A small spectrogram enhancement model, trained from scratch.
Training: 26100 steps, batches of 64.
Rows from block 5 of a small spectrogram enhancement model, named by matrix and row number. Rows with one number belong to one channel. Each number is 500 + 25 x the weight over its row's rms, rounded and kept within 0 to 999. All counts start at 0. Numbers have three digits each.
After each channel's rows are labels from the 100 clips, of 14976, where the channel reaches its highest value: "strongest on" is what is common among them. Only what is clearly more common there than usual is listed. The data: simulated sounds of rotating machines with and without faults. In brackets: how many of the 100.
# convs1: first pointwise conv (model.mid.1.convs.1.weight, 128x128x1x1), inputs 0-127
# convs3: second pointwise conv (model.mid.1.convs.3.weight, 128x128x1x1, transposed), outputs 0-127

convs1.52:463509503516500473489509477524465508509442492529512501477438475539498483522442450443533490543536517508528502472511504496503572473494536496523517492475534452539488485520520498490498501461465533481463507521497496495514483488500499484493489497497552505494507469526469489525528484492468507551516477505481509501440502502496473527552485508490514508489480502512504466501507502539509463495494
convs3.52:522473513461473503495471456502532500530530456503469480519481479513507502510510532521489460449533479461518501475487501486512467493484524476476488471517478504452526529498501474497463500494518476500492542477465496519531502453512484488485483454462447550484492534518500465517488490469565487504489511485531483547479476467472494495506492453445505525532496501544504473509484488496481506480489
strongest on: rattle (43)

convs1.94:509561487512504517446539531459503489473542530494481501487449510484473558503496529510511499508527518498522487487468539455501528478465499487504519478511512439502501496490505504451457501487483500533502476495500452498470476526506506518492505501502530502496513543517485501493550506515507449495507489501486472505492564505515537514501496526500499512559514499467501499452505554512467451501506
convs3.94:494478472532484511466521491544454480512531506490473488518520477538487547542518523525482490499514501522447497483476494503485514466497493479507461497503493489534508460553463545469495456479460533489536459478559513492509478533464475473527488523525519476471462477495516475473521476497485502499505526510496498501534510535481480490529479505547514469483467479474530486488468482465521510531487
strongest on: piston engine (73)

convs1.123:472499515458500479521499537507497480498471517531428501487549549519518499466488441461457534528507560503524499514524502491497531469498524544524452484527502510511500512499491498464486500488473497526548449485497524502532485512508527525503517495502491483470535504487546517514506537495518503491461534484536451456487501500513490527517505508470475503458510490502499538516447507496504490503525
convs3.123:459519474478524476505508515470481517474448493494521513519513521452480474515504481470491522499529523525500507494494489525486500521518473534506496561506505518489445512487500507504551488487480496495533487538543501472451479537474513523515531504503501478512531480475481540468497524540472512464502482496468517478528526527549488551508485525532454478452492536499507517454522479538510519469525
strongest on: state: faulty (94); rattle (80)

convs1.14:467523519505498469489472516511500478518498525557476502504504537512502497452491468528500514505468565500493488507494507507505555447504488563538522472474532477545490480538498495462491525497532494516492493474495511498465498501511510516524504506485519449431503441468500515549513511464454515478509488470510468551473513508513480525508549482510504482511520502476500499508475498489512465499514
convs3.14:563471538490463494495480482528495498502538509499470479512494470537553510492500505508483480483484493478499489475509521500529462496484500466496499471461451479511513471511443471484459498480449482482471508474482492505512451488508494459520476476491493512480466499520496460526513485466505499477486480492558478506478488477465491447496511470471506532556509469476491478556473468465510495488487
strongest on: pump (50)

convs1.48:497506555492502510526508506550469472487495528475501502463478458528520497485478498551517446494533513498488491463491506471502485511499542540507487477462472497486498498465485500497497462507514503445532506549501483500507489495496466465494476501506462495503531426530463458512505493516510514511535493485518533490471494505469477521538491500454487457529474538445503481512526459531495481497513
convs3.48:486499507522515485526487530468487527466503528529530523450469522492485479488498462465472545524489528513530513472505527536519518543519482530532535511476509497491501456495492520526504523482503512486491488523479479472480489564541534507476519552474493463516476464499478535513498533489456503503489493485507523481494490535547461520477522536505487499488529507441493561499543518502497524478503
strongest on: speed: slow (62); fan (54); conveyor (36)

convs1.24:513531460534503515478495526509551518501488485498483498472538520523457507452461532519501529524526502506502486471469512493504450437496453544508511497461513524522522489470481499467479528517529500497562477475505514498479523477488542522508488507503501521472508484475498537534495537537473478490514495517459512508506522503523518483472522481482459552519519487532498529469488558464486496499513
convs3.24:512479527461473475533492465483543493510500477481477484508499476497534512497519496507504476468489466462523514498537519496519460529516526490434539509477472509497496522449488476509510509472511462510429537508448523511515500441512514495479488460476472536487523529540495478509525501511517502499491495491533471492498508454484530473507493456457497547528533497536499480506509492523517473464489
strongest on: piston engine (42); fan (38)

convs1.38:500505514517502537495493478456503485512494522477528500542469502521505490527458491451535504506443495498543510554509500509495497517492514458532492471507544472494527463556531500484494482437476503499475522494502453501495539458513502478515491501515529452486484485518474494505493461500426478522537488517517473520509479504474503511553515509493550473481517522450497495506529491477500505498512
convs3.38:522465503530477507469509454538492468528535484480454478553507460510512524521517527535490461475524481469481497532495507472490497467494522489506465493512463477529523536528480490468484467498464515534530505460510517493535479467480464467537474479513513535468485529521509460498513468498530480509493518515510476536506517477458525498528483466501525509515464486531521463503459489479517494543486
strongest on: state: faulty (90); rattle (76); muffled (low-pass) (31)

convs1.91:546482515530500446464488510479546510525554512551485501508469523421500481525545518472509523507482480500489489502503495521502529468513495520497511515488518489511518524526481499420494510502538500521480465477498528505478506509500501535527504500468537474489475502528484511427484529456507496468495486501508486508441524499498549507515498516504514481500497496546504506459459523497523492502504
convs3.91:549445533539464503487479504530488512505541537511484502522489478509539508502516506504462499529489493515500495505505521519554545500493481460497496489481459487534502460518446501480480533476410491462525490476505503474512448533511501465531476516511524491473475493524486487529520507470496464473471476506534491511478505528481488488505522495497505519529492480473500514536484462459522494523536
strongest on: piston engine (79)

convs1.107:492537536462502501583497488521450509500483507481526504457509497531522468446490444522497479509510488501510522530526471515502484545506465509518418474513528474521492513467512503531514478479444508489527502515502513501509515505491487506470514499494481499483521516504500493551480498525496485505499482495583500480502472498477464515460494515504455444496466507471498480498517486490512517497513
convs3.107:521510525476500478529474495465541523476490507495510517477467502462528473467496478486497501494483502424519538481525525509511444514532500504475523516457465513469484480449476453506523505467518451490469521511461489498503482487539520496516513485456465515495531497493495490539512506493487508506499486466548494492458501485508494488474527499435481539552536519493473510545514499526509516486517
strongest on: reverberation (60); text has "room" (60); text has "reverberant" (60); turbine (53)

convs1.40:515491523522501546503472462471508491518507519471537496536486491506510482513484518461529498523448487501526501543496488523499503519502507472539493470497508488505535456545531497502495460450493506477460537505501471497470532452498498455519476502517541469492499477517471488498498460499417476550533487521520497543489479502471509512532504499516554479500499524457497488475532471479510516497503
convs3.40:520467501524481521468509456543486470533536490484454477559511461516508526520510526531498460475529488473483489527490504472496492465486524495510462499517467477534527531531488492465482468492463519527537502461511510497538485473481465466536474477525522532477487533521514459496506467496533483511498522515501483537504513482458526496523486467508529505517462485527516462504456493476510501544486
strongest on: state: faulty (91); rattle (74); muffled (low-pass) (32)

convs1.15:534515498499501555444484535519512467487498539513478501490483520527445505496465502512518526489509522505485494507484546481500501432483504494504545504526512494518482485493519498443495537486513516509522449447499483495482501509493551537510551495454505496480472535477487541521526533471518502487501495499473455521490515496525492514502570515505480511535524468487496517457486525484486470502517
convs3.15:532467504522459507467488489541480483513542503482464469518495464531503506509506510513457471495529489492477486495485509489533519480478506468529477461491461479531523458552455503462464499464445532486524486466514496487514460513490479459545473491498518497471447502521500467511515480458501474469477508507513480504489504506467501458508498487519527490513476468468511483520458469448511501532488
strongest on: compressor (78)

convs1.42:470506481499501476494509461534487515521443487524516499479447475537484474521449443430535483557538516505519490457493499492499573470498514495495514497484522493554480480521531503500501502473457532490458518524499491499503490481501501488492470497490542531514506496516479478530517480486497522546511472536471523489440508503503476524523483495485507528499488509518495464495511493531519473499491
convs3.42:505468519451465516488471460510501484521544457491466471515482468526491515528511533522468462457531472464497505444491507488500470492492526490487480489510476498456533505522496499501470486481514487503502535474482495505534482471495475484485482451464453540472479523511493465498502484465545489490486523456536479551489474474466478478511471463474517521523490485527506478504476482484478510458475
strongest on: rattle (49)

convs1.6:531542526530498502515447508451459475537498550492527500482540528528496489471516483523545518488509503498501513509517523452497534514494480454491465463549530471510478517501547500494496519448449523522499505504498492502504521508496506492507516501475475477474496515465438500545515492477472457510542438489529466503497497497504463484483499501512509471530511483486499508460509494464481494498534
convs3.6:468511469516525533491535516507469497512488505529508513516525521503463507518486505504530511525493516575500470507472460507478563500475481503496495493556547519506495530511552537525496526550514530523511481508508491487492545510478499534455510516531519473523525491493521525456468505532497504510529518533444522488533483510516486534507499514541492464457478519512509508445515517513468499513502
strongest on: thin (high-pass) (36)

convs1.63:487512508573495474499468487479471532500459483481533505491546520549474493510477485479526511519454515494527507536505515487501538452479468457479500479537500465507483501509560500456489543476453556524498474502501488494497534488495499502485495494495492462499500531497490501544499505474497477475556482566502497505444486502493460506506493497513516543483505472504495484505497513502525497500452
convs3.63:488503500520519539500535504524447510520508528541512511533549510530480520537482505505537512516480521572497455455479462522503536508470466487483498518528533532501502488506541513545484529546487503483495467511507480509497516517469515526470516498567511477528545485478523525461472502529487548490528515505458525477534475504505462515512498505533478476497481518501502506474512491511466502485510
strongest on: gearbox (38)

convs1.76:494491519487499516510477469505472514534451488490531500512512490442514455482504475499533485494511478496494567502540450522504472496569477464519492511523507457462532527474518500464563481484493500491521488518500518496571549499504465485507491499454488491478481500507460482489453497521502469491525476490523487490517463499476452519484477499521486467466505520496496488516510475504542502499496
convs3.76:527498535499497477531460518475531528474483517501524514492457512455529467467500476488478515528499503461524538522529523510530504521531494504485528515468466519482471514459469468497533532485488463498495532520469493477498471509543535512547519489467472515494545499500471513546516536488491483497478463488542500505448508505516488508480517504446475540530528534499474533536519487516510504501540
strongest on: electric motor (40); turbine (35)

convs1.29:490510467484503554494472492546532483503460535476487497466493483548460481465439495519496495509508540509504486486463538461512518475485424497529515463501461477522497465474503501499493501484511510490534487503503480503441491502514534495490521502505505526462517503470510491553521498569519503543486509520472525480468508509496482514488501490464449521534524487500498517485513501459482488499532
convs3.29:514496481526476524456508484526459507494513505525475471509501468521489489502487520516472461476496517489455485459468492494499495442476491460532458453498484491516503428568480483478476465516459529509541478466531480516487469508480473471535479491496486520484458508514497461494485463466522516517491511476495497514488494518487475497499528494511501472498477492464510482513437504457489535531493
strongest on: thin (high-pass) (62); fan (30); pump (29)

convs1.115:492496500493504508501491547517517461478472530513455498467516540526485507464472463482461527497519547491534502519509548517501495476478497502495462465513499498504489506484486500487464539503472510523549453502508474500525475530503525534481543499515496517485548523498537515537517559497535515476459512501519468449486504503543483496509479513446486507496528476497500553498463512469468470501527
convs3.115:474519492467523467530504513471492512460441496491526511508509538465501478503496473478500537503513524501502511509508482518495491535521471518480520548490500515467443538468496489525541488492486476498500507544513501469461474516490531531508535498481476483525535475471476544471504533529485508452500466486486519502519518505535472531499471510489448496471517530517490524476550470550510501452537
strongest on: state: faulty (90); rattle (69); thin (high-pass) (44); fan (34)

convs1.54:508520507576500502505504528460499539474487476504480499549532533537479494520483473483486535533469478510505493485508511537488502478482468527496514481535495526511506527500484500478493524497482535514445483512500516505516479502493501507475465498542562460507531476524507508468513507459479527507528496536500528471489478493496496532472484476457576528487501470514503486495447525511534504505445
convs3.54:520451523516470485495471514508535488500542526514477488506449484467519487486537504514455496531494474502523540540517545494511565509532500508520518487488483489534512524507463508484507543478481504496496516463472520434519482524536496480495469517494509492451460504538479484540528521476491426503469483533540476509479530502482525495507504496493523524504505480492507507519492491466536476533500
strongest on: fan (63)

convs1.20:510528477479500511424487509512512476523448519521491499465465506510439487508447472475511512508528510504546507508517514467501529422505503510541570506509515492494525502506526503434507512491496540492491507469498505506514496489497533487485522499522530504458540499495484500482547473508471507521510496486451459490460516500495506493531527477499491491482563507483500511493507502469480493503533
convs3.20:461519498519526473522499523462537491496478487498537520472492528456488488507521492483505534517454488547524523515528518507473531538531489544502530550513535538499487513461516519518537521516542490496462491524489526485452515522510517527487516525514504475498540483488489539507516538548462523486502481520494499441517526506533531512512501526525485505469508531517508515471542524528523472459490
strongest on: gearbox (59)

convs1.19:519513461497503490424481490505512478521448511504503496477490485500437485515438492473518504486530506498540507517496498481497504452513491491540564505503504482514542518487528502460510507490485553487477516494501480500511504502499550481492519497525525521479551500490474502470546457514439516517520487476432475506471516506476498491528494480493489514501555532481499516495512500471470496500539
convs3.19:533482491479485535471510467543468492519532503496461480535511468548506526505485519526504460479552503456477476487469482486500470459470521466509462465506474471509527520542496495482467471492481524529545510473511482518555505471488479487510487479501508531497473533515518465486483462465543481536502533487497500553493480494466486498498487475490523493521480477500500479519458491473477528545493
strongest on: muffled (low-pass) (44)

convs1.30:528547527537501473495451530470483468520506553514494499507540539527473501470520506520529538486506518498507506520503525503504540497491494471508491461529548466519480495504532501475486541477479528525503500460500481497491532529494525511500536497472501461470481510462462538522521514473487465475533476488512458510507503497531476482484544518521544472522530475475501530465481541458481481504531
convs3.30:468519471526538532510534514492487508501480506526522524493515527504466501497479497497541519519484517537500486507481466504464532506495494509488505501540552513490493530488567527535510510551545512536501477520499490500499565500497514535437521524513505489530531498491518526468461511537499515533532519505448527500524475504522495545493518519511491472467502524519500515451523544534461506515503
strongest on: fan (73)

convs1.46:492488524509501513495515454494497483524509511467546501514489480510526479522434512494528492497478487502517510546510486544502497521506514480551501482511505506501551496529528499483501445436479519452479526506498486504506501464490514461517494496483510475496505495523465472488495459516418494530530474498517493510494475497462495524585472505507517459502509534453500495493537469478507522499505
convs3.46:475522497490515476526489548467499526463471521518539521446486536484486480486493475471493543537473518540516511475506499533508528534515470512502535509485531520479470462481505518526519533500520490460475488535498493491456498546517531528474525529486491459518509459479479539501499537500460511482498471491494522461501494533540462511482513540509468486473528508461486539494537500512495500462521
strongest on: muffled (low-pass) (58); rattle (35)

convs1.92:493518498475501514485484470485472510534469496492528505506512497437510450460511472505544498489503481501484562522533448514510453493573487475518520492515508442474530520474528499446546477476486486496513503503503508501550532521487493491531504499461497494475479499512451492486486500503492427490540463494515474510519487499483457519460468489525511480467502498486497495510511477488516497499507
convs3.92:460504466507512521474542487517467475526511485505485492508541493536463532537501521507527494480494500558489465480473476494471508486474502506513479497537545492519524489531538533506480481519517536505502466484524509519498538496461474501445487514540531480510474500496528501454481472528500520502526534515449505482554494496497513506523490502560519459459472480506527477446491519494488494489461
strongest on: electric motor (52)

convs1.81:519462530498501517513470468526494507533468504488543500493500500471513470498487508517488475481521504500508569498542451511497490479559476490537474520485498491473531547469495496473564490514515530486506484532500524503527538461507460494497505505469473489459512465492505465489442498528514514473492503469520480483470456498474448520484472504515440469503522530508501492487503482518547491502500
convs3.81:511503539502508485532462525474523530476483525513528524492456517457516470471500474482485525535492509484540534515530522517538519531530481512491538520472487528485472506456483473504533552489492468495494524519461489473493482516549539520533519492475479505500549491496472525545508542503482489494482459490529509488453505513524481515480525514458468536510526537496473538516527492513504506489541
strongest on: speed: slow (73); turbine (48); compressor (30)

convs1.47:514491523501497507504517456499522478526505505450535499511503459511532482526442518498510475492484485497504511535503481537506479515519496518551504509489495537468544497507516497500511444478502516457484539512499490498513495478502505450508490498487510493499512477529466466476490457532430514538532456501519507506504482503462483526554454490508508456492500544437502488499546451480507521501495
convs3.47:514482494496485528470513458533502470543528472480464475546520467517504523520507531532508460465527479482478486523487494467475478465480531479497463486528480479520530540523501503477479468517491521539529506467513509520538510457478465478519474474525519533483488537521524465493498464498540489522504532523499477531505504472463541481520480465510534504515469487537518457498464501483501493533469
strongest on: muffled (low-pass) (57)

convs1.79:510451455532503509462481485521517498557469515472489504504519483484464456477471485479504497473478506497511547512509456531498486475545487510510529518507492511519547519464489503495538493521496531532506472526503514500519510460497516511500482496490491468491469434456489489480481507493500520493496504478453478482444470500518479501480465501576484558495548491539495493477492496513534478502500
convs3.79:504480493467483514488500457515503481520528465481471462509508461529503519514499527521494464447503479476467503477500518477455440469503539512507476499511494470499540494523497504511488437500527505516500497480501508522543503466485470472460488483508496529491460538507512461492509454472528493514494552482521473531512498462472528463505469473509542500531501456514515465513465502485509499510439
strongest on: turbine (77)

convs1.75:496483526489499524516474470511471516532456486491541497506515487454525462487500485502513476489516480500501567502544440522503467492566482472518485514518504481454520528475512501479568475499495518484518492522501520497570560497506461485500498498462482492480493496505482473498448496518509491489509490489531484484510460502470440522489489498514473458474504527498499484519516468508541499500495
convs3.75:479498464504499521467540482528469471525518484496473486510544487545475533531499524513520483474504497536473462484470477489471496475467508493514469481532527477519529489543526533499464466514505536500510469479535507523504526492456463483459479512535530486505452503503527483455486463507511512504520536515461500499550492497480511491519482494552527460473469463500525467470477510481491495506462
strongest on: turbine (46)

convs1.110:545539479548500516442517550488532489480516504526455501477493508535487526477496529510483528474538509498476488504490534510496466457457475510486537479492492538490489504520478496458448534534506489498527454477499487501495498510496514538489525503476517516500530528510519530509519538494515493477492502464481473509484549501534510487479513511511473541543518473516501526460477564487464465496508
convs3.110:499506517455498468539484497454544520472469482497523499487488517468523472483505477485498517483465497471521519507532509508507472541519501501452544517483489525457470529434493466534523515495521448498456540526456508493489493469517533529473517467468464518506542510516482514511515532512512500487492474481524495498493512465523512493490488483461468535508540517528487514497544498542513482456509
strongest on: state: normal (74); text has "fault" (74); fan (49); machine: pump (32)

convs1.124:537517487529502514444519537496531475477502516511455499459476509522478510477485520524480516480555523498482513490502535497504479450492509490488541482513492526481488528497476503466475541518502478497541442479502492497513473551499517532492526501483500531496559530515514516511507555483534503473484506484487464479507514493540503460513462498476469513519545494508504534450473528474475448502509
convs3.124:481517504451510464534498498455539507473449471491526500488500530463511479496507483494507525481473498485513519506524493500482478534521495509451534524494506531452459545443504483536532502513530457508459531531474513497471496474502524536469523472477463509513547496499485523489510525530510512479500477492509498499513516467531505500498471493474460522488530523539495508480554499550509476448503
strongest on: piston engine (88)

convs1.70:517550492540504494460498519476554499526521526545451502516465518430518475477537495498516545492480502505522503508497484496505491449532506490500513508482531466488502473523507498433522490470488489519520474477501474500453502486498525517530531498495517468491474492518474524466525518489497428485526488511484461530472524498541541474480509510529526501508524471504501527469471544491504487503494
convs3.70:442535464486536515509523515481493516497467507522522521491503521499446487507479476475533516503484533511522509492487491506476495508521495552513505542525545520476493498481563492526532484511557500504495472519495484493497545510498511524450532518513503478543524493462518520470470504541481531509531528482441531477525510518524500534491507519528499465460502524508497518447522522533483534487480
strongest on: speed: fast (90); electric motor (44)

convs1.58:506498512550504507502423487465449528536479505464529502471543503528498475501504495514533497491498501501525514541523514454503530486488506452464491483546502451512475501493571501479495518451431551526502490515500502499509559482493491484500502501483456469520505514496473491538505490482473476499535452509509482503455499508489445509505500508505468501478480490512496487511521502498502502498500
convs3.58:525503510476491477517474489481539518482491485467505497481472493482531482457505492494478494473528489408493534532522526486507424495526539508499504494460465468483499511478464469470517466454506479512503528506494505515526485466532504482534502495446487541490473522515484477538520496482523478525482489472544488535467512482497526497479509487442515533538532493503484507536498508511523511508510
strongest on: gearbox (56)

convs1.13:525515485495503557439489530540519474491499536500475500486477505538441496499449509515521523484514518504493494505475541478501486445484478475506549492531493501509502489464522501443499529498513508496531452454501494495479502510493554529516545497462500513477490544489486530528527535482540497494501504502466461511498514500517497510515557512490475523533527463501497519455489521482487467506518
convs3.13:522472499530467511465490496546466494508537511492471473514495467524495504510504510508454473499528499495469490488484507494530522475482501470543473470495469480536516436560461505460475497465442537487545479470522494481518461527489482461546479500499523492472450503516496472507511481461498478475479508503504487505491506521472494474508507497523526483504473472465514488513454477453510514542494
strongest on: compressor (52); piston engine (33)

convs1.37:490469498489497555510471473452504495534461506443547503494531469503505487449466490530532476502521498507500526506506530483503540537501489491460477464530448488495497517505532498497478459446457504501455512517502499492503475527508472466500495498484469477521543536485467487543495485495462487480524451493490508519509519497484485480526472513457459528535490496513492497462539480481487501500515
convs3.37:550496518500496516519510471504508520502511482492501501509514491527547512475502520517510491471522481433477501514510500482502424484503536470455491484471478471488515513487474479501491459490503487532504519506501506545534503445504502493518496499468489568490492526523501481511508487499540509548498506450552484545491489464488520502494509476427509539557531498529498494543491526525503509512502
strongest on: piston engine (48)

convs1.118:490544526468501503576491492516472491504480523484520501452536498539512464442492435528499491508497498502517507529507498502497472546495446499526418460515530477517489513482510502521499478485454511496538508504499495500488508502493504507494523498488477502476531508493505499572501498530492487508500485482572481489488490501481470503452496511500460448518483515458497494494515489477485515499530
convs3.118:486498476520508528483524515530458487515498496514503489518530513529473519517497520510506508520520504582479461528472467497486573494467490489519486478549543496528504541544535549503485511545485549524532484506534506496497526514468491523474496515533530483513487500505502524460481506510513482500501506539446513512533492519503500521516471508555508457450472496510519505461502505484483482523494
strongest on: reverberation (67); text has "room" (67); text has "reverberant" (67); turbine (38)

convs1.49:499495497512507467506453490542501543509440465491518504482512487511485475537469439476523475514528468502531500453487510534506523477517451502497498513502491468489507501468536498456505487452437535472495503548498501497498519475503485479475462503524484516521528451512464456506527488502466518537513466512481537491464508501486483554493480495480484509489478520476500473519521485544497510500476
convs3.49:497510503541525489522503524458518525474462535499526522507485528468517461482522452483490537517528501458501532577518521506524495509537526515483526501448495477513475528472469483481529510455472499517506497514501509461519505508518545502536527543474519522496490506527480523533513529505476482523492480485516506503484522497535540538508536517473478531508532522500511535498525518543525509530543
strongest on: state: normal (71); text has "fault" (71); fan (58)

convs1.50:454503519518496465495500476507457511506429479515530495480448492541509482526444441447536496539534517498536505488522508490492572485488545481528518492483527458540486503512522498484492512462469524470456505514503509495511495490503488485509483502502545497492512483514476475536523484494456492538523485499494507514435502495494476518535487507468508489490485506507505465504513502530506463498485
convs3.50:522469517445467508500476457499519497515521460494460485534488479510511498501504519514492458448532486457516496480489497497511468493484518473459492477502470509463515540499495466503468500492498471498478544481466489516526491452506483482486482456463444550485502525510501461512490485470550488497492505486535482543479476471469488497500478453436489526540502502532495463512484473494479512507501
strongest on: rattle (45)

convs1.28:521523455532496498476496530507555512501490483505480499486548514523454512462461523510492522522522506502481489474475513509504442442496450543502509495454505530515516489479479503443478527512533486495551481464502518497494527475474532529515499504498506522484513493482507539524485530528470497464508495513455503513502523497527525487484521476487463557522518492534499533474487558472485497497523
convs3.28:515476530459470477537486465482536498497501483481476483509497475496538508491518489506497477466491472456509516503538522500522458527519525489432542508467464501497495516452479473506511506464495456508441537511455519504520489448513519487485488465471471534487510522540490475514527504505512496495487489484538474501494508456482525471503491456453492549532540493527495486509509487521520478468494
strongest on: piston engine (47); fan (32)

convs1.72:483556462510499492452528524500518494477525546490482503489462516452446545479487537528515483518503507502503491482445534451499512492481477478514506478496543447513501512481500502476471517475494496543477513503498460499459483515512508496528487498502533518487514528509484483499556492514512439512503510519470484493466542497504539507501481536485511521547510508474499486469517562510477466504525
convs3.72:488482470521489513475512508546446494501515518494488496512517486539490538536502508513483502513506522532450497470469482516495513475499473483504470490495499485522490452545459546479500462491446517474547460489570497498488473549471486479519496532528530451495463461483508486466511488501474498502503510502493521497531503555490459505514477519544506463470481478459516501487477490470513522507499
strongest on: speed: fast (66); piston engine (36)

convs1.125:471516512449495480568503487521502485496493524522492499467532494532499486445487451538491518535488518495500488523484501541493473525485425530555437460488495491542489492501479499523488483491489479513540488471498515503469481513496510546530524499482504495470506491477518536584499542526481518499493501472557479516486500492508484486468513497502483478516500500494500512497484489461492499498531
convs3.125:537474535459466481501480479501513498499529503493474496516486469498540501497508496503490477477468495462520516456526532506530458500516499492483504508457442503497509464481446449491490496468464455466454507478467494492509451488513495460520482472488484509478495500506502462528524481484491513469497491481566480493478503483471494459497508474461497545557512485483490481545483462479516507467496
strongest on: reverberation (83); text has "room" (83); text has "reverberant" (83); rattle (45)

convs1.51:487497479498499529512479458509479549522477480465544499450484477530497467540459466512507458529520477499491506509501496506496526483506475511479485502502516489505494489469554500502498479473438545460495506555501520494480537507488492471477473500503474535519511499487502455517508481522459492563500460527487530525464512495479472537497467496507462533509486527527501453498531483540498540494494
convs3.51:488465500481469514456495487533458464512542494504454478544513474502476510525495518508477476486502502546485467481472487516506552493472469490512474490522485504512527492554511516518468518501470527473507495465504484459501469528476466461490471488524505470494470466492504476475483476470498482444497509528482486497510486502463459473513463478536509470485453470465503476491476454445478491503487
strongest on: electric motor (35)

convs1.62:497491543474499499517510451502476483512485509475538503473539458535538495478450512551521462504509487503478500501494495519498497517504522537544493454481514500476510496502513499487482449462486496437498509524495476509485488488483486479504509499465512514509524458543470478517497486533441498543521470497522543526472494494471467543528461508488482457533466537465503488496531452512496510501505
convs3.62:527494502502494548472509451544501476546525477492459480554518470521508517503493530528523452464514489479491476522481492473488484461473522479506460485519485496515532537517513475486474470535498508532525509472496496520528519454482468487528481470521508538495509538500528464503484462496541497514510522513497484519488498474458548476510487461497524502523467497537501452512453503476491502544480
strongest on: conveyor (85); speed: slow (60); muffled (low-pass) (38)

convs1.0:524546522536500502512447516457472471535504558493522500487548532538491493464516493518531519498505505499513509513515530464499551509491483464495469462544537466514469512502540497492491532458462530522494507499500491500489527522496516496500515498479478469467482509454449510553513491483476461502535454491522464501495498495510464489474509502517520473536526476486503511458504511460485488502533
convs3.0:531488532477470465502465483496530497494515490470487481488479475500536496493517498498466486475508482440502526486526542492523441498520516497508501507449452483497507468496441465471499475450480473467488518487496510512503450492514494466550486480478487522474473507506479475542537491468500498484468482474558474504472521493480512459498491484471509535537513478484495487553481474480537497480492
strongest on: thin (high-pass) (33); fan (29)

convs1.127:529503519519500487482502540493514461482498519516471501458507538525496525491490495491489525491549529501504494494503559487495491481465512493485487477519497504510486539492492500474464543509484524518556436483501474501532471544496512557471538501483499505502522534507503524512518573473539511475489496502521473456515508502556497462480495490466493497508533481503499538466454520478468454498525
convs3.127:478530495447519471536507507466508516467437481495529507481509536480505476488482473484519527486483518488505508486510477509483461530515485510465530528486513523452453538460514482544532484519524465496470518542494491509458498478496528537475532481481469501539540485475487530475494524528503534479510476474495517497513501482529473509482476502471456504486532526524480510483540491550492501448516
strongest on: piston engine (63)

convs1.102:519534506505500442512507540471510485515502518546428498504492555498496497452527460506487548500487507498513497529496495546497516448512505512506506499498526514525495452541500498449495506485483500541514481459499486498473513492497520536480544501485524449495488491508510558495530537474485478477507507504526468533513522506551491485480493523538532484474506479489501539480452545479491506497501
convs3.102:456537468505546522512525520484495518499472509525533529482517529507465494508491490479542525513477521531505495483481477509479501508505495512493503524524556511481490491477556510528517492527550499504508478524512496514483556507498515535450526531517515480532532490474517530475466511541492540527531517490446527479522488519531503547499522526517495470446507528510502517450527541538476520494505
strongest on: fan (66)

convs1.121:514490514510502470540500526511474493527464531506455503488498506493491489445463510482469499492520525501515518493511461485503485512523501502536464511503520520564534512440474504535520506502506515543532447507499528499495504475496488534463511495496487491474479462477523532460460539536494497509466531471543514477476463494518502502520486510573457513510487479541500533483463520500540487498520
convs3.121:517481497484471514482508454523497478521519468470464463525534459539512521515507525522496455442512480474470481491496494480483450471481532492501471486507485471508530498528497499490472442508505507520494499481520514528529497461459470464498478477501493532489455532514504458476507452484531505508494528489508476543523498464461523461516471464505529498532494457517522461508461501487507492499462
strongest on: state: normal (71); text has "fault" (71); turbine (58)